A small image flow-matching model, trained from scratch: 48-pixel images, 97500 training examples.
Rows from block 3, named by matrix and row number. Rows with one number belong to one attention dimension. Each number is 500 + 25 x the weight over the matrix's rms, rounded and kept within 0 to 999. All counts start at 0. Numbers have three digits each.
# v: attention value (model.blocks.3.attn.v.weight, 96x128), inputs 64-127
# proj: attention output (model.blocks.3.attn.proj.weight, 128x96, transposed), outputs 64-127
v.38:477510529523483547479500577483502500505528505497484510483485497484509499428510502489486497514495494515478443511491518496502505482487495501488534481511530473482504510550524515502451494518488491
v.39:527496506470512481480512622500502443488525414506523496514491451554490484460503524507501485500508491494503500494496486506493489511514495519491514521498484509500473554517482503488511501499510513
v.40:534512547490520501489500520477518519504498596489532492520500554502499507489544474483489492498518509522485367491492524486497496512507514488541488481490474511505588500451478517491540508485499495
v.41:490502543507530502475520427469517482521506629513515464490496519529492495455475515488518503503490495517513580505503508488490511542503496490480544490498499500482559491495513520526507522508505490
v.42:494499477468497504479507521520499493487507611512488542514508475487498508530507489493515476511504510479528640493508538494534502503517484510478500473506494513508527488482508491505522484489516500
v.43:462491461484466530486498392524508545491482480490477498470523485496486502504549511501507500512469516520531433499504534515505509495496512488495496499503502545496457498526537481504502495492531507
v.44:472487525486500501529510532507528478487526617499495453495487500543513489533479485483504495512484504518488566490509531520497498447507502494529472461506506482515469481521439528472510480493487509
v.45:490517566500537564478520486514504524512512541511481527495510582481488514403535494476509502494486519523502490503499468485509507517505483501516517494488480469490538470479506497523517516497499503
v.46:472495538483492511485517413512500515502482598494505495479523492481514499521506482510497552503516497511511537502504528475487480497499498489505525514493547467497489507497494505509529499504524505
v.47:541509522511527496487492443480484541492500486506468480477537529543502499462497442506504476473486521515460620491511506481464480489486524497482514504504502469511459455554489506497525509510488494
v.48:535506420511509513482497457487497504532497514507497455488488407506496482504461531515498527485499500501518534476500461487487470504512501513505512417510514520496488522589541512478484488516510495
v.49:525513468489530462498505447523479465517515577492518479495476469471504511476477508501510518494506486487496401509500517525535489489488525503513542514492514525490460511637503495485509505477488488
v.50:509495524499488472500503344494516525475496549502512491506490469486497497504526496493493458507521510480480406495481496498486496488511514498514467451494503480505498461465486510497484490486494516
v.51:502504478512502511519494552523491498500490406506487537499487497478494499531492512535499433504488492485504581503486533506530500477515511504521471467497485469501455526453485486484517492494495507
v.52:486503507517487464517488688545501475452494542505510541494514499501499491514512495505498508508505512523517561502482505511508496488518503508487494513505499501509529512503496519487485495509487499
v.53:495502523510484446510483628484517490510492550495502433520530469464508488609510492503476489488517496479481467508506480512477499507508483514533467485508497532498502544498523511494500510487489511
v.54:515510525489480500501504383504509510488516634496498542504488510504498518530511501498491498504497490496501547501506483515492505518491495508492494500480478489504481497501517519494509514505517500
v.55:454509566487483478487512578515485428519499579502505492487489450528486519481481514496500527497503494504512490506506489539469508524497479493489531519501479541487550580500540481498520502499503491
v.56:497505518489476476499489483484484460509487613498517516496474453475518504518488518487483518508480503452502634488505457478512503484507491506488467484496505546516501532459501482524483502475495508
v.57:488483511509511485514497587494511498532485389496498490481499494515511491503500517499491530495512503492526454503495511488495496501506498485496486521489511511495464521478498469489491502504504486
v.58:504493494507518520518497365515525532489505493506537497512478530505508509426504504495522478484510504513525431486506500498478492528490494509530492518491513514493574486476516504522502495501490491
v.59:485506523523534511494512484490528532534503504491503512506462501489498494514475513474474533489458494492508343499489477485498529462492487504515466525510512462491526532398474515525493509490528496
v.60:513502544489503522491487575514524495508488473490485480508531506502489509509512509489478437515512485482491509519511514474481499482500488497499499487506550483494443538476541513477527491494496493
v.61:522506541469518496501507399486509473513486443495524480495483519493492497514514522500488447480519482507505579507498530506510508549500486513518481470495506528502463495394461515500477502485478490
v.62:499498468535466473504487492499526513478490419502473502523512487459478511581522516497502534476525493463516563496503523505524484496493507478483507525510518527505599534502538515498525490472510528
v.63:490489442504500521493494424513485543480503615508480511486507492479498490605498503494492517501489505477533597494513525519497486500501501501493490498490494519500485466469503509500482512498492500
v.64:506506490512492523500499377517515493506526593494483512501463483489502504513500492504501514531504499530487522485501472478468504466513512510469503492501502465498476508504481480494487485497494505
v.65:516502514488516483485514481493493491516480338508501519485523529514490494455509510522517470521520488514521451504504472485500509520507506501519509498498524519494473494480498506497472487499496502
v.66:478488613504550451502516433465523457486499486493500508503479496531499517530520526490504479505516494542495520500478541510501516489505498510500516494501498436504411539490497499480481506496502497
v.67:495494443522523528525516385498494542473491537509483563501472493531500511533490528479509507495501495523510439484485516493484524457492513510469495517506527486503534476470529506490525496513520517
v.68:496488491504501475497491491531483506494506454500487535501493492535483494553507506487496493522453479484513415503510528483472490471493487513500493494503492494488587511480482556500502497524485500
v.69:478494461539515490481492511515488534488503385505490475505508529519509507475487522508503503528480487514503389504498470481508489532511492509522504515492491500500502512464503479503531502500469496
v.70:501502487512489525482497589469484500500505610508498479495470487531500520468517515493493517507545498510476617509502546504492486508483462509480521485500510438491578535459486497487548505499512484
v.71:531506565519520464488499521502482450482487629510536474488458478535495493412464512502477536506469488492543406492485503464508498528513510478479510464512509515515516569499486486527482491513497498
v.72:519505476492534516518508427503504505523507571504552572484512483532523488457476502499520492498525490476492414506524456498489497499510493497522469516508515462500585500495529500487495508497503493
v.73:499491506507490479505506539498520551486493468499479487516495508555507513554481464503503505499482514508520331496494500513512486486509507492502483504510509512502447506512501485483518507486500500
v.74:497506551469522485490505514498501493508495618509502518503520509492501509554490508520478509508533501503489574491489476522488505489498503500516502526508490490513449521510536505482482495510509495
v.75:494513480495513497526486508496510510487498554500527512508488517468492504471475479507510470517491486498494525501506516524514483522506491498498483508492526492497622473470511502483498505502495503
v.76:511496427506478460536500497501475520490486553498488451479502496512503501519525516506494531505497511512487540489502517497500505515494509491492479494496532548515419437582440497495510508484474493
v.77:496491594494502474464505591492505492509494363507500473497509498512473510501500499514497496503493504514499541497489467489485488509483503502496545521500513514480515530534507528508484514506486504
v.78:519506551501460414529488491495483457510476455496458447512514398499517489529474521483507486514530493486486544487488548542492467499497481511498508467496541517486540589605502486501490507515543490
v.79:497485430502486522535512591521475477506491557506496529507523508503487497491510505498512484515491495496488492487522536495512508500505489522487474507504507493508523446529490493499466495493531506
v.80:509496632471519540470496548522511447487486599497507509490511541498512488433505499503475502504493509488502464503475531467504496503511491530483519486516507516511409504476426515478508492491508517
v.81:524510496479505455472488413490491500500504574494500473523511473485473499499517510496479547531484495490476597478486479470519494529493511470492520526503491563504540572504536496524456506484496492
v.82:479497413494472541496515548529476500504500633502483509505526510478509497552529528513485529503502508499507564497513512473478489455493491508474517506494508448507453481510503506486481489515511521
v.83:551513485519506431535506487557523499522494449495491489488537478492500507530497505474522534502471492544483560490499491504495471498519484503520465510502513465490448444565526527479435493514543514
v.84:478501475521510490476506500524529534476513483503477464517489440483501500514490523511516516522521514473495408499490484516516516495492505487485520497484461528507480554572519495512483507491510503
proj.38:470533515484537553467520499490534533514473508528552512513514491488483485453513502510506520509505486522527445519453495498515502532494526510488470467502500508481542470515467478520497500519480481
proj.39:476503502544506492462485528520520461462444459520565510538512427493511494509492485497525497503532488529462479460520532484506530508528523491524527498526456507492559513506500502491503524477506523
proj.40:505487541477524529577490477517544485483525463465487543515506576488486520484487506529453508475484532462534497501456499472511483521421486512524550495530483471491457496486470510514490527509515504
proj.41:510517541520491509499531457480502504502529504550466492519527518507518494469497495525468489507487445498517513483516504498511486501494495505491482503485471489483540491496488500538493495515504497
proj.42:514494499549501455525547463513479472510498492508462447526551531521556471484500479503517447502503518518504520486475520508514447474501539522470459504491490477482493517493500473520495486480488522
proj.43:505503470505474501469500489514566550496537538478496515475471470510463509516441522504490531516507499488471515529521512515474491518502466475468487491492475499502530486512533532501486526475495485
proj.44:488491533517517494521492471529465469515504508471461495517522534505517517457522474502524480520503505492511476511495481490523478479493538513441500516484497495463473477457478507507479476490503480
proj.45:484492526511501512498500470498507518513500514554509510494493523511487484498483507495490496507488505505529498496478486504493504483464486504507493487518521498521500463516478491535491506512519515
proj.46:528520539502503503487521456497500504504546507464455499495525514488511516487499457512477502520534512513509476520502488493500473492520506494459476510481477521505479512481505455511497510501508485
proj.47:507461519489531535441483532472429556494485407500493498489537478489514538469493466507482497515496502480521529513495457506504488431512516477516516483527503531515517437485518503503519506513480504
proj.48:524534438508526513450533512493489505533492434527534505474504415473498502470558505505480499512487497472531510442507529522498518524533501482416491543481515512483517582458522465498477491496485490
proj.49:510567493492492499491520537564523520447452484480533508496495462455463533402488527500513478472507484478478463459516508494549535469500436487510494495512493487470562498375510497440519515481484490
proj.50:517530508508529485538517548505478530507416456459490497456445508505440477506502485485485499528513519483516432487506499484517473520488440481513525484448465536472499453501516484436507509491486500
proj.51:481465488530486520501489498493482473485534549468479511499503486507523509526494499475507484512485461488480528518480494506495499482526515503460494501519495471528481525535499487514507450537526504
proj.52:488481518474469506539492479512525449509575536454482499538564516511554505477494517537494508506499491491484536468521505513490505479502570502535535478538513481533495500476459489548513472488515498
proj.53:486428532483461469584490574508514428505563506532457476498512535482518448510505506567518490514509453499493499530473465532503519494518505497477522505518484499515482517419514525532493488516521488
proj.54:509523509547518486489510542484484521496439536540493527471497487513485503479508505484461500495502494492510474475521448488493528501510461505532529500483507518506507466518510493435499522529481509
proj.55:507529551496485499494517532515563484518510525539499510515525469492525514483479548544475509531492505505491529468531497507501522512486510492522503494501487481504587523480474500528504496498496501
proj.56:510498520489509501479528532487550478483488523461497489483519453497532475491502514503456536500483504524496513546540514532495498474525532477534537493491551535522514510533503520495513497482493499
proj.57:513473522498512484500493437503497478509541511496493514501486523523502450536552543495558462494499461498461534476482473492476504528519537491478448504496489470505455535493511490526486475509514498
proj.58:513516474485527510525514478515465524514447478543526492491444515503473525509523510504484517501485495467533463504503503506525488506460411502519505481473488486476476442502503515476496524523489529
proj.59:507523513507562462586505502519498509504477477516463458473458553522482485544510518515522472521511508525478454492447522475508475527520481464523448507495510456475455520521493480479500503519484507
proj.60:487468532551516514513501520509506478518548502521484462525505507500503464527490500494499497482496520512481522526494477512510493487531517493470506489502495505499533497520513518547517492509539482
proj.61:475493541500509493488496501498460478485475493497492490485456532515490489554500489456495498515528480493498507464530488524496503504502468483513539503497512506492491472566531498470496499498530523
proj.62:575485482448464491473528474476476515480526499483487476514525513506508517542500485510487479472495541512512545468509459489522479492522519493496491487463516521518465589463466500546488440483456484
proj.63:522509445517500428502514633481504497465472501501480493475525467486513504522486497483443512499483423503490521488516484480515548460506478509556550484484480517494448494510522478432520506513455530
proj.64:492551486505527496468497557514482548516448498467493476487500470493485479463504517493477512507511509484484425503517486499519510483526490471549510487466522530499481505507487504438507491500496517
proj.65:500472510513514524501487481500467495507536455504510467519455517503461481544521464479546474519483481525489509502475490484491473503487469493446466504497514465480513508500518464526499507501508498
proj.66:470521568521507517477481499497485501506471505452473502501489472482480499511522498484504491484498475490497498466519514506498504500509497482516509492477510514476509490503489492468510511499513515
proj.67:527532450511532474513520508492493537498444497458483520505479506499468453506508494474493496500471514496492491513495513517542503520505460530560489485453506521489471495521482498457523493473471499
proj.68:536513499506484473534515465519495500513492514479502484513511528506523515542501503524514463525515494525472500525497519500523485506508470490505488529479520519493467521473475484526490474460502503
proj.69:499490479516507516526502461532501504510508470546525465512472553515477496527499510505533474486498499482491513495464506500514478517463480488465478498495478491489490520505509485531504485478490493
proj.70:512489495473461512497508515452545483503520566541490496509560489504538534482505520525439528502475478503505550526505509530501538474493553499553566503536475502522522527542443484531480470487515507
proj.71:535528559517547541516508536530602474524501469508509477503482517503484511434499530548448541525507495514497497495538501521513488534533508483530529499505497526454565506495466490543491505512471496
proj.72:534521469509509517548524481503504467511449469461504494511492484514473504472510487538475537450491473517532481498508491530522494515452439481496483481469466503497515471511499513502509528505488503
proj.73:499465510508520473555461500500491513488498492484474519522464540518478525509495454509556457508463529473470499435451515482535522535507478504493454505484463500456431493464510513486492515518492510
proj.74:484507550540503503484506582484521481467503506499498538486531487488515518489531502487444517494475517518488510519523516515473540470518526497505533494511505500499531489485505536446508517528500472
proj.75:529466468456462501544493499505453457485502522525484544530512547512546485476505488531457520511538465500539504512495511483513485480485475507561539504516502488543501463512468514492508493509498499
proj.76:514485456486474474489520522484530502504476509479520542470502474502486520439505486471497507547501501478506552516535525545488515483555522509500509480501536493481482489446513537475506466512490526
proj.77:496473583504481542454472456501477517481552513549522490532520492501525486538533490528535484522490532507511540525510493473478500491463522514457482508535485485522545512474496484585510497483513531
proj.78:540479573417443495483497488468459485525509525501450484525505401515528542495514522493511437490487542485515508562584516447474542483571487526525464496482457552522528553372483469520474440539493494
proj.79:489512457501484478521503493507542472502507538465507506486525501502523492471481518498501517499495524517488522520509518471504510488500528503494500510512505485518478481498467510505485492498511501
proj.80:472512623484563496505489539513564466495498489451489497511503513500478516481519528499463533467496505521508479516528512532523527521510548516517522512539495516453512410538476524503496533519493506
proj.81:499517497477497547466509552479519528506488449532519495507525490480511509492518492516439506479516496499521515443519486487493498499502498498520503524504544510517541548491504478486498509483503513
proj.82:471536435487491441479505560491553503506497530491488511485548472477518504491520526506471508495495524516463496473492476498507562481517541492550515494505460529480482525508484540458507516491528520
proj.83:529492518522477460522492512511434498503519494483511474519525443517485524484486535428525500484508529454514534447537464495475496499507486511493545506531483523524461450424557515483488482514516497
proj.84:504514493500518486508522496501527521457499479526501493513499445484482487487472503522525453514497483478510491529479511510509490499526463484469464538485508519493501535441504494520488477497480510